python train.py --model="image classifier" --train_examples=195000 --norm="rmsnorm" --drop_path=0.05 --moe_every=1
Rows from block 4 of a small image classifier, named by matrix and row number. Rows with one number within an expert belong to one neuron, the router's apart. Each number is 200 + 20 x the weight over its row's rms, rounded and kept within 0 to 999. All counts start at 0.
Before each expert's rows are labels from the 100 images, of 14976, where the router gives the expert most weight on average: "peak on" is the class under the peak. Only what is clearly more common there than usual is listed. The data: simulated stained blood smears. In brackets: how many of the 100, against the usual share in percent.
# router: router (model.blocks.4.mlp.router.weight, 8x384, trained with AdamW), inputs 288-335
# up: expert up (model.blocks.4.mlp.up, 8x96x384), inputs 288-335
# down: expert down (model.blocks.4.mlp.down, 8x384x96, transposed), outputs 288-335

# expert 5
peak on: small cell (100 vs 26.6)
router.5,199,227,211,216,195,171,224,222,233,219,212,186,208,174,156,196,177,186,188,175,166,200,189,190,193,199,158,166,161,198,204,186,193,199,237,205,241,232,189,202,189,225,197,213,164,241,177,192
up.0,200,213,190,201,144,208,205,170,196,189,209,184,202,209,225,208,229,164,187,245,169,217,181,209,198,187,183,223,183,180,202,205,218,184,168,225,197,191,194,200,212,184,214,181,210,200,211,233
down.0,201,234,189,149,204,203,184,168,190,213,174,221,203,219,210,148,190,207,170,221,187,183,194,206,181,222,216,229,192,215,186,157,199,205,176,193,184,171,226,193,208,228,181,182,204,213,198,208
up.1,204,223,214,203,196,195,147,226,220,194,210,168,232,174,155,208,186,194,196,184,207,203,177,195,208,201,194,251,213,186,180,179,215,205,244,213,201,199,213,199,223,154,189,192,182,211,221,192
down.1,190,194,183,200,223,193,190,234,200,192,179,185,182,206,175,201,192,184,200,185,180,189,238,182,222,194,164,185,223,179,193,204,182,194,217,179,219,202,208,205,192,207,204,233,186,200,205,215
up.2,160,192,196,175,152,216,186,175,178,201,171,216,159,174,183,218,193,204,195,194,199,192,222,197,203,206,200,194,203,205,184,216,186,163,215,214,198,195,167,217,195,204,143,178,196,192,197,209
down.2,195,192,197,178,201,232,229,236,148,206,200,202,194,194,239,179,165,189,231,195,182,223,213,200,206,178,213,219,224,220,235,199,235,184,224,204,222,238,210,203,189,212,176,232,199,177,224,200
up.3,188,217,204,204,195,209,179,187,172,174,195,172,186,162,166,232,176,199,198,227,204,201,195,197,188,193,205,219,237,173,191,180,231,200,242,205,207,202,191,181,182,197,206,216,218,184,183,198
down.3,203,199,210,193,185,226,178,248,199,228,201,196,207,205,176,187,169,229,208,188,182,157,199,197,219,191,216,223,169,192,209,203,208,209,205,223,195,159,221,206,188,209,180,200,171,210,203,211
up.4,201,170,177,185,190,222,209,238,210,203,176,187,194,192,203,227,149,170,201,185,195,175,190,184,198,192,229,167,196,192,175,192,190,217,182,234,171,205,177,220,227,209,171,174,163,154,206,207
down.4,198,174,186,247,188,164,214,204,190,237,174,191,192,201,187,216,216,211,195,195,198,201,216,144,207,223,206,228,167,210,219,202,179,206,192,219,186,168,174,186,203,160,177,176,177,161,169,228
up.5,216,212,201,223,179,169,221,218,217,203,184,212,203,169,172,185,185,195,222,175,195,188,176,184,183,192,171,207,144,239,177,192,175,202,189,201,198,199,200,182,223,227,240,212,170,172,204,208
down.5,180,204,206,204,171,218,226,220,212,217,195,216,198,168,189,224,192,190,212,223,190,179,159,174,222,205,194,210,180,197,182,196,212,232,207,183,223,170,241,175,214,186,196,209,228,208,176,203
up.6,211,197,151,208,197,222,190,211,217,196,215,174,199,215,197,218,198,193,218,206,222,225,208,216,199,202,202,206,203,214,206,197,211,203,199,220,206,197,201,154,180,208,203,203,182,207,223,186
down.6,194,194,175,176,208,196,235,185,207,197,192,159,221,167,201,207,185,195,203,210,186,174,149,207,194,211,194,236,224,212,193,186,239,187,179,178,201,256,197,202,205,217,214,196,194,189,197,228
up.7,171,184,179,182,172,199,221,178,152,195,200,202,219,185,203,217,217,213,217,233,215,190,202,202,187,215,206,207,198,187,233,189,203,202,199,188,199,202,185,209,184,206,226,181,184,197,192,232
down.7,220,208,186,189,225,196,209,183,206,199,210,194,205,172,210,183,176,191,185,227,206,164,172,213,225,203,184,210,201,205,213,173,228,185,179,190,196,221,174,220,225,186,208,209,191,226,208,187
up.8,211,181,184,218,202,238,182,205,219,187,212,218,180,191,179,214,211,180,243,182,205,179,220,175,218,209,203,227,231,199,199,207,198,191,194,197,193,197,221,184,168,211,232,231,209,227,199,203
down.8,185,202,219,234,234,176,197,219,236,200,244,236,242,188,207,205,208,222,176,216,207,174,201,179,218,162,185,153,177,198,209,222,225,165,181,168,199,221,171,215,207,191,172,201,226,202,150,200
up.9,211,216,204,198,197,202,166,213,236,180,228,213,226,182,188,217,211,224,225,202,218,182,183,208,190,207,245,190,218,213,195,169,209,224,189,216,199,207,169,195,182,205,242,162,206,180,180,234
down.9,191,193,245,226,199,183,193,209,179,198,234,181,188,182,197,205,192,189,212,172,219,191,197,215,199,225,163,187,223,214,208,180,205,186,184,166,177,217,217,195,167,213,162,192,196,192,184,211
up.10,211,193,231,217,204,200,218,179,150,220,203,197,198,249,215,228,203,179,190,221,205,167,178,212,230,199,222,198,209,212,208,211,231,209,238,222,177,190,179,225,229,201,219,158,192,193,223,161
down.10,206,239,231,217,237,221,226,180,202,204,180,204,197,210,187,227,212,195,188,191,194,217,223,194,227,196,194,167,176,190,202,177,169,200,199,194,202,170,221,200,196,214,173,194,176,203,198,225
up.11,200,242,200,199,244,186,191,141,200,200,186,239,188,238,223,230,196,201,196,212,190,225,174,168,215,210,220,201,204,229,188,182,153,233,197,185,206,198,181,228,217,150,238,202,205,198,235,168
down.11,216,203,250,208,189,183,241,179,188,217,209,153,208,196,166,177,219,217,224,210,190,216,201,197,241,158,202,208,203,191,197,205,175,229,198,212,199,166,203,188,221,158,167,193,215,220,191,215
up.12,217,196,188,196,193,199,225,218,248,220,168,181,188,200,246,242,172,230,214,227,214,166,223,183,237,212,202,211,203,190,239,222,187,218,205,218,193,198,231,237,208,243,235,201,192,192,189,182
down.12,204,216,206,170,209,199,176,194,224,209,203,204,184,205,199,189,227,185,176,202,232,199,196,193,221,226,178,203,224,218,197,220,212,215,207,205,225,187,198,182,188,181,198,189,210,180,196,245
up.13,186,211,192,185,205,176,194,202,216,189,163,214,190,181,155,203,210,220,168,182,173,218,186,196,221,181,211,205,185,212,172,216,179,179,205,248,178,203,221,201,192,203,209,183,176,235,194,190
down.13,221,206,194,241,205,216,253,177,190,180,199,179,209,212,205,179,229,189,217,196,194,191,159,174,194,220,200,194,192,190,177,169,259,175,218,171,219,224,175,159,183,230,223,194,215,184,148,203
up.14,236,201,203,253,206,216,227,194,202,225,205,182,218,192,202,200,186,213,216,183,202,160,208,203,182,230,230,183,181,191,196,187,209,190,232,188,177,222,213,207,175,170,171,208,194,207,243,204
down.14,186,209,183,214,171,198,198,198,198,196,229,172,180,167,242,203,175,170,226,206,220,182,197,191,205,163,232,182,226,217,217,217,193,192,232,272,225,195,181,241,203,208,165,217,211,216,204,185
up.15,203,195,192,177,198,245,174,211,195,235,172,197,241,173,232,186,204,189,212,165,196,220,207,207,210,187,252,217,197,199,189,216,201,214,144,195,211,212,225,200,212,195,218,196,214,200,180,172
down.15,185,215,237,201,206,234,227,204,216,232,190,206,201,193,181,188,199,206,214,190,171,188,212,194,246,216,222,201,179,208,217,205,173,207,172,177,208,184,175,214,164,174,178,220,191,196,175,209

# expert 7
peak on: small cell (63 vs 26.6)
router.7,216,209,211,192,198,225,197,212,212,173,221,194,205,246,211,176,186,195,168,209,177,230,194,217,213,170,200,173,206,204,196,189,220,192,179,204,183,178,211,207,202,204,213,212,212,210,184,216
up.0,205,213,200,170,236,212,204,199,213,202,230,183,210,189,188,188,212,211,191,227,181,219,177,197,218,195,209,220,200,180,178,191,222,217,164,233,192,164,187,225,206,199,176,204,183,186,212,165
down.0,210,188,185,214,165,201,192,200,221,194,162,221,243,167,215,222,212,204,216,232,189,210,205,182,215,214,181,209,202,219,205,229,211,200,225,167,207,201,187,227,209,182,227,223,209,186,190,204
up.1,193,180,205,199,204,165,184,195,213,189,175,222,160,180,179,215,199,186,206,235,206,177,211,172,201,208,187,235,199,222,198,203,188,166,224,177,200,164,233,197,224,203,222,220,210,192,197,222
down.1,198,240,217,196,233,187,197,196,182,208,169,214,200,184,186,199,183,170,209,199,233,217,185,167,166,200,193,186,188,228,204,239,218,218,190,221,265,179,191,183,216,184,235,189,217,245,213,239
up.2,213,224,199,223,206,170,174,160,204,174,227,205,186,200,230,223,166,199,177,193,186,173,214,174,224,201,186,203,213,202,220,172,189,186,197,220,221,194,208,221,179,202,180,210,215,228,210,252
down.2,235,215,218,211,199,232,177,165,245,202,209,213,196,226,180,145,160,203,185,179,205,221,217,225,209,185,200,166,200,169,232,200,203,181,203,177,185,200,210,205,192,143,223,203,183,193,228,169
up.3,167,211,242,223,193,206,228,206,175,182,205,193,222,165,178,234,187,190,183,186,197,220,182,206,188,189,182,185,232,230,221,233,179,235,204,201,187,220,191,201,194,165,184,213,213,185,193,218
down.3,199,191,189,191,189,178,228,240,200,191,257,202,183,223,203,220,186,157,208,207,223,216,226,185,196,213,215,229,193,197,243,164,160,185,186,153,214,173,230,179,186,215,193,221,218,216,159,216
up.4,214,209,191,193,222,209,189,190,212,213,180,200,194,220,206,187,219,164,187,229,215,173,202,194,219,198,206,203,153,195,183,197,228,199,197,168,160,209,191,192,228,225,209,188,175,203,142,199
down.4,199,212,218,202,206,209,195,198,203,230,195,189,188,203,229,172,245,196,168,216,192,220,225,214,197,181,226,187,205,258,219,194,201,216,187,220,191,186,222,222,183,185,180,145,204,219,247,209
up.5,195,196,194,196,203,194,193,207,219,211,196,186,184,196,217,192,214,178,210,201,215,158,203,233,212,189,170,175,211,209,209,206,177,182,197,221,217,181,180,218,230,202,201,208,196,190,227,221
down.5,218,200,200,217,212,211,180,243,183,223,191,204,200,190,179,206,163,197,208,188,194,220,172,178,177,188,197,187,188,202,220,187,190,207,213,179,217,161,215,200,175,200,182,169,214,177,238,202
up.6,172,223,170,210,211,209,178,196,199,213,201,194,201,219,168,208,176,230,193,219,206,202,161,171,208,194,206,202,201,186,219,214,178,200,249,196,202,186,197,232,206,190,196,224,204,180,222,169
down.6,198,201,206,230,228,213,217,207,212,239,217,219,169,221,190,201,203,224,172,179,202,191,196,217,204,216,219,238,212,194,197,214,210,239,207,205,216,232,165,200,214,206,182,199,205,179,201,216
up.7,183,229,220,200,213,238,220,187,202,239,222,203,176,220,185,208,207,211,221,210,194,192,226,219,223,198,217,190,159,226,188,235,216,188,169,213,195,182,197,198,225,233,160,192,213,191,164,202
down.7,178,181,201,193,194,175,248,204,203,187,202,185,185,199,202,180,173,203,168,186,201,232,209,217,208,171,212,202,178,164,200,203,225,177,203,195,215,216,222,198,165,182,205,175,222,182,188,198
up.8,190,193,204,202,221,223,164,197,217,238,193,161,215,211,229,205,225,207,229,164,173,206,210,227,190,162,198,199,199,233,187,211,211,215,210,179,227,158,218,182,194,213,178,184,227,194,198,206
down.8,191,230,197,190,197,207,211,183,158,231,199,178,191,195,223,222,215,190,223,201,235,166,178,179,194,236,220,228,194,197,166,215,221,180,203,165,179,203,175,184,209,193,194,199,182,212,218,216
up.9,210,228,169,197,211,219,200,206,202,192,206,207,215,216,230,208,168,245,192,181,198,188,213,189,182,191,185,161,170,232,227,160,228,202,248,186,182,196,222,193,211,236,203,186,209,227,205,207
down.9,239,216,190,216,198,162,206,202,185,188,270,186,208,200,165,181,199,159,191,154,180,203,213,197,195,182,197,236,219,188,207,250,158,199,201,190,195,174,226,182,157,223,219,218,173,200,182,205
up.10,176,205,176,203,228,241,203,189,196,221,227,209,218,220,187,187,169,220,192,218,225,235,185,192,183,217,166,188,205,212,227,181,201,225,182,164,167,180,216,187,159,210,230,224,183,170,210,219
down.10,216,199,195,228,218,209,152,186,181,212,229,212,210,225,218,217,177,184,162,206,200,228,207,213,193,205,200,174,193,213,178,231,229,172,187,177,198,181,220,211,201,159,149,219,205,227,192,214
up.11,188,211,239,163,233,204,182,184,193,187,187,188,201,172,206,232,226,218,227,189,185,226,228,160,197,217,192,165,174,177,182,187,172,203,186,205,126,208,198,233,218,195,186,189,198,206,226,198
down.11,214,201,203,205,192,216,193,182,170,148,199,177,183,191,209,178,217,224,158,185,192,195,208,211,215,190,176,236,192,232,174,163,176,209,169,229,174,196,259,211,198,175,205,189,186,174,198,198
up.12,225,177,190,198,220,226,182,225,189,190,193,196,186,170,216,166,202,200,249,197,201,189,198,205,213,188,236,202,163,201,169,175,187,195,202,183,194,230,171,228,198,178,185,205,190,193,200,224
down.12,215,182,203,241,202,201,208,197,169,170,184,187,205,196,223,211,197,206,184,209,190,200,198,204,201,210,224,232,239,208,171,231,232,195,222,190,182,206,199,188,190,212,214,159,193,217,196,196
up.13,173,205,178,211,195,242,190,177,192,215,199,215,218,195,198,184,212,222,213,180,199,205,219,184,189,230,192,212,216,208,187,210,165,186,203,200,174,159,213,214,220,191,198,240,191,183,217,206
down.13,183,197,219,214,167,195,202,211,182,235,170,172,196,212,245,172,213,179,209,183,200,206,195,176,165,222,210,236,199,191,193,195,219,219,215,208,207,195,209,189,205,225,191,183,180,222,220,211
up.14,210,220,220,214,204,204,216,247,183,198,227,214,147,195,210,185,219,216,195,188,204,176,208,171,215,212,209,183,201,223,191,195,212,204,188,193,233,187,183,183,162,187,160,197,191,232,169,208
down.14,215,229,188,237,184,229,168,202,219,189,210,192,194,240,193,185,229,200,181,207,177,190,196,182,196,186,214,209,197,208,200,164,219,219,208,208,216,210,187,197,197,206,195,186,219,202,233,178
up.15,208,241,150,209,197,167,161,184,197,253,190,204,192,204,187,190,187,192,217,203,202,211,192,181,195,205,195,163,221,194,212,192,188,210,174,222,193,199,166,201,202,169,185,226,172,167,228,223
down.15,200,181,198,195,191,189,211,177,202,195,192,241,168,225,198,198,212,183,172,208,224,246,214,168,208,179,197,193,182,185,207,226,166,211,198,214,211,169,202,206,191,168,205,223,171,253,198,207

# expert 3
peak on: small cell (82 vs 26.6)
router.3,192,203,200,222,217,183,201,161,220,200,218,232,223,202,220,174,234,190,202,178,187,203,243,184,158,145,223,176,213,207,187,157,195,188,209,177,214,204,214,233,184,173,190,230,221,179,217,221
up.0,196,196,229,198,209,173,218,196,227,219,183,181,192,186,258,208,201,175,164,167,214,199,211,202,190,233,214,178,190,183,178,197,155,193,189,221,174,175,185,211,180,172,198,188,241,207,181,175
down.0,227,193,210,160,194,206,178,203,231,180,198,197,190,221,169,235,168,216,171,212,184,188,181,209,192,209,197,176,202,187,208,228,223,190,210,189,199,213,245,195,170,200,191,243,169,206,224,191
up.1,268,204,228,212,202,184,217,214,215,234,244,189,189,219,199,203,209,170,197,209,220,205,193,193,203,196,174,207,178,154,184,219,182,192,200,221,212,181,206,194,227,164,215,185,184,245,174,174
down.1,155,215,190,169,195,238,213,222,192,190,203,206,193,185,222,189,175,201,171,215,175,206,192,198,164,202,159,208,200,224,186,198,196,206,185,207,210,213,198,166,196,196,166,221,200,180,228,208
up.2,245,205,243,197,212,210,210,221,158,184,154,186,182,204,216,188,231,212,184,211,212,194,195,186,169,199,181,233,207,211,171,206,171,219,203,171,192,224,186,173,194,234,243,213,196,188,179,194
down.2,169,192,226,150,204,182,182,188,207,197,198,202,195,177,182,186,204,186,204,225,208,202,209,207,216,181,202,214,174,190,223,193,166,213,177,232,171,214,218,162,203,216,188,185,177,223,185,192
up.3,187,206,217,208,200,245,210,204,207,198,186,208,146,210,186,198,203,185,234,193,201,216,186,221,188,210,184,182,206,208,177,233,180,174,220,203,209,171,201,194,199,195,186,175,170,210,191,162
down.3,207,204,204,210,201,216,216,223,233,189,202,177,199,205,189,231,217,194,163,185,196,191,215,224,213,216,166,215,222,186,172,189,228,194,229,197,185,175,205,222,204,203,229,178,187,207,181,194
up.4,156,216,201,188,203,218,213,203,157,186,192,197,203,225,187,194,190,197,207,236,181,178,223,186,236,229,186,174,227,193,185,224,206,216,173,174,208,221,187,194,186,218,197,220,194,205,186,189
down.4,220,220,162,186,186,160,195,141,186,207,214,198,199,222,183,195,191,194,216,180,186,205,180,198,205,214,198,174,198,205,195,180,189,203,198,236,167,206,229,191,182,186,205,167,191,198,178,209
up.5,189,209,204,198,165,213,193,184,211,182,171,157,196,158,177,199,208,191,206,221,185,192,212,213,167,230,197,231,214,190,209,196,180,237,211,190,226,177,209,207,192,224,183,206,190,187,201,201
down.5,187,187,201,221,168,188,206,183,202,201,226,195,190,195,203,217,185,194,201,229,220,194,201,186,179,208,227,219,208,195,219,212,164,193,195,209,222,212,171,157,183,194,223,243,203,204,216,228
up.6,180,195,195,224,186,206,193,203,226,188,212,202,187,215,197,220,158,178,191,191,212,172,219,193,189,197,215,241,224,176,223,198,209,189,222,227,193,173,206,210,203,181,149,176,197,243,207,200
down.6,209,186,173,203,211,219,183,193,206,202,167,182,221,213,201,205,195,187,164,206,205,170,167,219,191,210,222,166,207,197,197,209,171,196,207,226,172,223,225,155,194,226,169,208,173,146,197,195
up.7,212,202,185,147,167,173,195,231,185,201,228,175,202,154,185,181,213,187,210,217,161,198,236,242,182,187,200,205,210,215,186,213,202,197,226,192,181,195,210,193,186,176,191,198,198,155,213,224
down.7,222,205,187,175,211,207,185,161,199,192,214,209,204,192,191,192,203,196,221,185,217,250,168,231,195,189,167,167,183,215,179,220,207,223,184,173,214,191,227,207,181,196,229,188,206,203,210,170
up.8,191,209,209,212,219,213,236,196,210,169,161,199,170,217,225,211,224,180,181,208,196,157,212,193,209,169,210,230,215,218,195,189,171,209,219,203,214,215,163,201,183,216,192,223,212,221,236,213
down.8,189,171,184,152,219,173,197,208,195,180,178,195,179,206,219,189,218,203,174,205,185,223,199,204,177,212,220,166,219,161,206,220,214,170,168,175,166,208,187,205,191,218,188,193,187,216,225,172
up.9,216,200,213,204,264,219,215,229,205,158,205,224,184,210,243,198,202,211,229,222,215,211,212,210,177,199,205,192,211,180,196,202,217,169,234,202,211,199,168,191,188,206,190,179,220,215,193,171
down.9,227,204,196,198,184,217,210,190,183,170,213,232,212,180,182,200,203,201,200,195,218,171,199,169,213,197,238,173,171,201,171,190,159,218,207,212,191,194,234,204,217,202,201,190,194,141,179,210
up.10,222,207,185,197,203,171,220,237,211,218,225,225,231,236,224,203,218,178,208,190,208,223,224,196,199,222,211,226,200,190,201,196,211,226,188,208,215,234,194,192,200,195,207,179,200,180,222,188
down.10,160,173,217,238,199,158,216,228,196,228,201,207,200,209,186,189,211,216,180,200,208,251,216,238,197,201,210,193,203,204,170,195,196,176,220,223,198,185,194,174,199,187,221,214,163,169,202,193
up.11,191,171,191,218,179,212,173,194,129,219,165,170,196,175,206,225,198,189,206,216,210,172,198,211,195,213,163,204,188,172,189,221,190,191,223,194,205,220,209,208,185,166,212,208,198,157,180,205
down.11,190,208,211,219,175,186,200,188,200,224,221,206,230,192,197,219,194,220,235,242,212,203,179,230,201,198,220,200,162,177,206,200,212,231,203,183,177,186,194,197,205,181,205,177,206,215,178,162
up.12,214,211,222,188,224,176,202,174,182,232,205,204,216,195,192,209,185,205,192,213,239,187,203,200,205,194,182,202,205,193,222,164,193,231,211,207,239,217,219,222,204,219,176,196,174,171,204,238
down.12,200,234,190,229,218,191,176,228,191,218,200,192,184,228,207,202,235,232,221,215,186,200,186,226,167,203,200,193,185,172,183,207,201,262,202,192,167,198,203,193,271,208,213,181,204,242,144,186
up.13,192,203,173,226,171,202,208,193,195,190,187,184,208,203,201,189,201,208,206,214,203,209,202,241,199,201,256,194,206,220,215,200,215,230,223,212,222,227,200,144,201,208,200,202,208,226,210,189
down.13,176,197,224,202,184,202,201,227,170,169,181,195,145,197,218,219,205,214,226,212,189,186,197,184,212,191,225,185,188,198,195,165,198,211,193,205,224,186,211,191,208,201,216,182,216,180,197,176
up.14,207,190,208,208,208,186,185,207,186,205,228,202,227,182,202,198,167,197,187,204,202,184,225,189,157,196,219,207,207,164,184,224,180,218,226,190,201,176,220,229,198,190,211,211,171,198,201,180
down.14,215,184,210,187,197,206,184,179,195,218,201,229,185,192,223,199,194,190,181,216,210,221,180,227,187,195,195,253,212,190,178,171,226,230,173,196,205,205,240,177,201,212,222,218,174,178,203,197
up.15,216,203,195,178,176,193,211,216,209,210,223,200,192,192,181,210,215,216,208,206,220,189,167,216,193,185,180,177,172,216,196,164,200,194,201,198,189,209,222,195,262,184,214,209,203,217,184,185
down.15,191,202,173,190,213,183,200,207,199,182,201,211,208,228,215,201,170,203,184,211,185,200,185,195,199,208,160,164,217,195,228,232,251,178,210,189,225,194,170,215,211,218,243,173,211,204,203,190

# expert 0
peak on: large cell (31 vs 10.3)
router.0,218,182,199,277,197,184,163,204,168,182,178,199,190,197,203,220,175,242,178,232,215,197,161,179,195,219,207,205,212,187,218,202,194,207,225,245,218,178,187,177,226,207,177,177,156,207,214,176
up.0,227,194,225,209,160,204,192,195,211,200,201,208,174,278,266,251,194,186,179,194,179,182,215,192,216,191,197,175,237,196,200,183,199,166,213,219,209,223,184,208,212,200,173,176,194,166,191,207
down.0,219,172,190,196,185,178,159,239,174,212,205,183,215,218,217,187,207,210,212,204,207,168,220,230,193,191,192,222,206,192,218,204,192,215,202,203,231,198,231,205,203,190,186,211,173,191,190,195
up.1,199,183,211,206,195,207,244,172,181,198,179,217,221,162,215,165,190,202,183,202,211,186,166,174,210,216,173,198,248,201,191,194,222,170,206,205,180,178,179,196,194,213,202,202,214,232,161,184
down.1,205,167,242,191,198,167,221,268,196,175,227,216,141,174,221,184,217,210,216,177,208,232,216,200,203,183,191,198,200,264,209,171,183,156,192,220,232,200,211,230,226,214,249,209,221,211,203,205
up.2,231,164,218,201,183,177,197,189,194,195,191,210,186,224,218,197,152,212,186,175,186,211,196,185,196,211,203,187,202,188,194,233,210,183,184,214,190,161,227,163,204,211,212,178,202,169,244,181
down.2,223,219,209,184,209,210,219,198,235,205,184,190,215,176,203,193,238,202,186,229,213,176,204,194,213,215,201,206,159,222,210,196,188,188,196,206,194,208,205,233,161,171,169,178,242,186,196,183
up.3,233,219,193,242,200,222,199,215,217,183,217,207,197,216,202,200,171,196,200,205,201,200,214,201,201,232,169,196,219,222,170,174,226,183,234,225,210,193,188,242,196,240,184,207,171,187,201,181
down.3,205,223,175,195,167,211,183,230,205,197,190,178,193,200,217,195,189,177,203,207,190,227,199,197,211,209,227,215,210,161,232,211,171,233,206,208,188,199,210,232,204,201,187,168,196,208,172,195
up.4,225,192,223,228,173,182,157,225,198,192,214,171,196,178,201,209,186,186,223,217,231,154,203,195,183,185,205,191,165,192,249,221,228,197,205,207,215,212,202,183,206,195,193,214,171,211,243,204
down.4,188,184,200,188,214,199,217,187,211,171,193,199,233,207,190,167,196,183,201,185,215,220,201,198,181,190,206,245,196,182,149,183,178,177,181,198,240,198,180,203,174,192,202,203,193,186,192,215
up.5,153,169,196,179,192,204,190,214,229,205,230,215,202,237,217,223,201,179,215,206,231,221,213,201,198,188,201,202,184,212,204,215,218,202,174,167,183,202,209,199,193,214,219,244,196,182,243,208
down.5,210,204,178,200,218,174,234,178,210,198,188,217,210,203,186,184,157,202,196,219,177,216,195,214,219,243,209,201,183,195,193,177,174,195,208,204,190,232,189,211,255,129,183,211,219,172,191,206
up.6,184,197,191,220,184,221,173,240,179,206,199,204,205,221,251,233,213,221,201,182,202,217,225,204,186,207,186,185,210,153,196,193,205,184,217,206,190,168,191,226,198,197,187,178,186,217,170,199
down.6,211,206,192,207,214,210,216,203,207,214,229,154,171,175,212,219,170,194,197,212,160,219,203,208,186,207,195,190,188,241,179,188,173,222,220,218,183,182,179,199,197,183,184,189,199,208,200,183
up.7,173,245,200,186,217,206,201,255,178,213,237,200,166,214,262,212,231,197,221,206,209,222,242,181,210,201,227,214,216,202,190,214,208,237,182,192,189,200,206,169,170,156,184,205,195,198,224,212
down.7,172,206,182,217,184,224,198,193,210,190,196,197,191,221,206,170,208,199,217,206,196,199,194,194,158,205,222,210,166,212,157,217,161,206,184,186,223,178,183,205,186,206,209,172,199,197,193,224
up.8,215,210,197,205,155,195,189,203,208,221,201,199,172,240,205,173,222,200,184,212,214,219,192,219,186,225,212,221,216,203,192,190,175,222,198,173,198,169,200,227,215,188,208,232,215,162,190,182
down.8,187,207,209,208,198,199,196,175,196,237,192,180,215,206,185,221,195,178,195,201,185,187,196,230,178,195,183,199,188,215,206,218,219,198,167,170,209,189,213,176,191,165,214,189,188,191,196,242
up.9,223,203,201,186,215,200,191,225,168,163,206,212,238,201,183,198,239,191,220,217,234,214,187,216,168,241,195,188,184,190,226,231,214,199,196,217,159,200,147,171,160,200,174,200,182,221,189,195
down.9,194,206,187,190,195,221,193,188,198,199,236,206,184,164,187,181,212,222,221,229,221,214,208,197,189,186,186,227,220,184,191,218,231,218,235,190,198,207,198,193,226,204,212,184,210,166,242,218
up.10,220,190,198,181,178,215,240,218,209,170,191,180,190,213,220,179,182,207,224,183,181,211,184,183,215,167,202,213,197,219,205,188,200,195,199,189,197,189,172,209,208,269,204,200,187,189,191,215
down.10,198,217,222,200,198,204,211,194,227,203,244,187,195,181,204,231,178,213,218,202,197,206,195,202,203,215,224,172,211,225,196,193,203,170,206,163,219,210,184,191,230,206,204,206,182,186,222,196
up.11,222,234,193,197,220,215,163,218,200,238,192,191,176,199,207,210,219,192,217,216,206,215,166,153,211,157,205,206,194,204,211,164,235,205,208,223,215,216,217,189,178,214,229,242,180,187,177,202
down.11,224,206,198,196,196,168,212,201,219,197,206,204,184,250,198,213,159,157,190,216,219,199,168,206,216,188,155,208,224,175,201,207,215,228,176,213,205,232,214,217,203,189,198,168,223,198,231,212
up.12,210,187,220,144,153,175,154,145,203,202,168,216,230,179,216,234,188,195,202,180,222,213,187,180,202,213,197,222,195,195,251,209,218,221,167,205,194,208,210,215,202,197,175,181,240,181,205,221
down.12,223,215,197,200,190,192,224,164,233,149,222,189,203,174,195,190,197,188,209,210,178,181,218,208,190,214,215,225,190,228,205,197,194,205,198,209,201,190,178,195,170,191,156,162,150,180,185,220
up.13,212,199,224,203,202,149,239,203,171,228,208,191,214,213,190,189,230,166,234,182,206,174,201,210,228,216,217,206,198,186,219,209,205,228,168,170,150,199,225,185,186,179,197,201,184,204,215,179
down.13,179,235,187,173,228,178,207,196,212,199,200,212,168,218,197,202,217,168,230,224,182,177,228,174,185,201,186,204,204,161,194,192,214,193,205,190,221,229,197,185,199,207,188,208,195,197,195,233
up.14,212,166,204,207,222,236,210,217,175,185,227,168,211,229,242,221,219,212,186,193,186,235,218,213,216,144,219,206,221,200,206,200,213,207,187,182,190,207,195,180,198,176,228,161,203,205,197,209
down.14,221,175,247,191,201,213,208,164,203,194,198,173,172,176,220,205,230,175,171,183,218,248,217,188,215,192,202,189,214,227,222,230,225,220,191,194,198,189,197,208,175,191,217,217,227,207,200,217
up.15,212,176,232,191,185,191,175,213,195,219,178,212,201,191,200,222,180,196,178,187,204,225,210,174,173,195,197,186,191,220,213,224,204,226,224,193,229,189,217,193,217,185,205,186,196,188,204,212
down.15,184,221,229,186,201,211,220,201,212,170,194,210,228,191,199,207,197,190,182,215,202,186,207,188,183,205,196,207,210,161,174,216,196,190,204,205,219,215,200,192,200,182,219,190,206,202,186,204